config.yaml
train_examples: 395000
color_jitter: 0.1
residual_init: "none"
lr: 0.0051
orthogonalizer: "newton_schulz_5"
lr_schedule: "wsd"
adamw_weight_decay_other_params: 0.01
Rows from block 10 of a small image denoising model, named by matrix and row number. Rows with one number belong to one channel. Each number is 128 + 32 x the weight over its row's rms, rounded and kept within 0 to 255. All counts start at 0. Numbers have three digits each.
After each channel's rows are labels from the 100 images, of 14976, where the channel reaches its highest value: "responds to" is what is common among them; "colour at peak" is the nearest of a few named colours to the mean colour under the peak. Only what is clearly more common there than usual is listed. The data: small renderings of single solids in any pose. In brackets: how many of the 100.
# convs0: first 3x3 conv (model.blocks.10.convs.0.weight, 64x64x3x3, each kernel summed), inputs 0-63
# convs1: second 3x3 conv (model.blocks.10.convs.1.weight, 64x64x3x3, transposed, each kernel summed), outputs 0-63

convs0.0:107120148115138127122207111132149118159114129121122097134125052092150092184129128166080139119147143126129105101145112124208134134128086179138087130081124122129175143228123109100145121042144121
convs1.0:131103137083139110110061153137106131086111142147116141050139143126087164057102109089135136118122131097065087105112091104040096123128114116140157119166070108113120085080103074103153108131115089
responds to: sphere (25)
colour at peak: cyan (26)

convs0.56:096145141103145139125217122161154107158096141132116101095103091124158124197118122099094108134129092123104127131116136138169140121122048179159155128145104113138143173183112131122158154007128100
convs1.56:118136107161134097106191135147130116166090080112059120205161100132159114187145193146106121155147134195142164144125152119214145166102115125101129138116173116115159106159134168130097122097147174
responds to: red (35); chain link (25)
colour at peak: red (31)

convs0.45:098179123146143118150125154147163108152108124128151168112133141099057137131091127087122115120138110055075196149135082118072144099089090179134134126183142153121147098126154146129195067108191154
convs1.45:182113138077141127118131075155138136092157146121035102135061068103149102114102127101146133109093129148158141086141157103149143223170149138130125103083102113168122134135112132153073168158143092
responds to: metallic (62)
colour at peak: pink (32)

convs0.31:141158154124106126132118152132112141081121122148146138163097114123225163154154101168169111145086076147157174115105132143101126130109051072132124129078078120172131125112133132166148141170030107
convs1.31:123106061102148119159123111089149142141146111144175070147157146121113112115106142165095169101127189146134007125089115139139134125140150112127133128207141130126115101129110042145105173125092156
responds to: glossy (87)
colour at peak: white (73)

convs0.20:131115108145128175145113111169144206134136118077151116077152143134146117196104138123136134140134150096096099198137162111120146130137100052092133112140184111169147094144124111084050157050139130
convs1.20:161118157134115109093137150173150152157100151148146175179138134124156138194156154156171160115058113144192147135103148139094118163134164181130117130127144162079094135130165139208167140154111207
responds to: yellow (51)
colour at peak: yellow (46)

convs0.61:111164172094157225125100148129203097136118138164142122126101121129135120116090109097139086157135228153104169125141125131117143138138088086131095098084143144124130110103100121091068200137099126
convs1.61:126132085146103139148097131166103139173061086122011120057080118116097133097147120080151121122132108104064138091086144139122101113079126120135106150150133113134128114126067086154096076132128115
responds to: glossy (74); sphere (45)
colour at peak: white (88)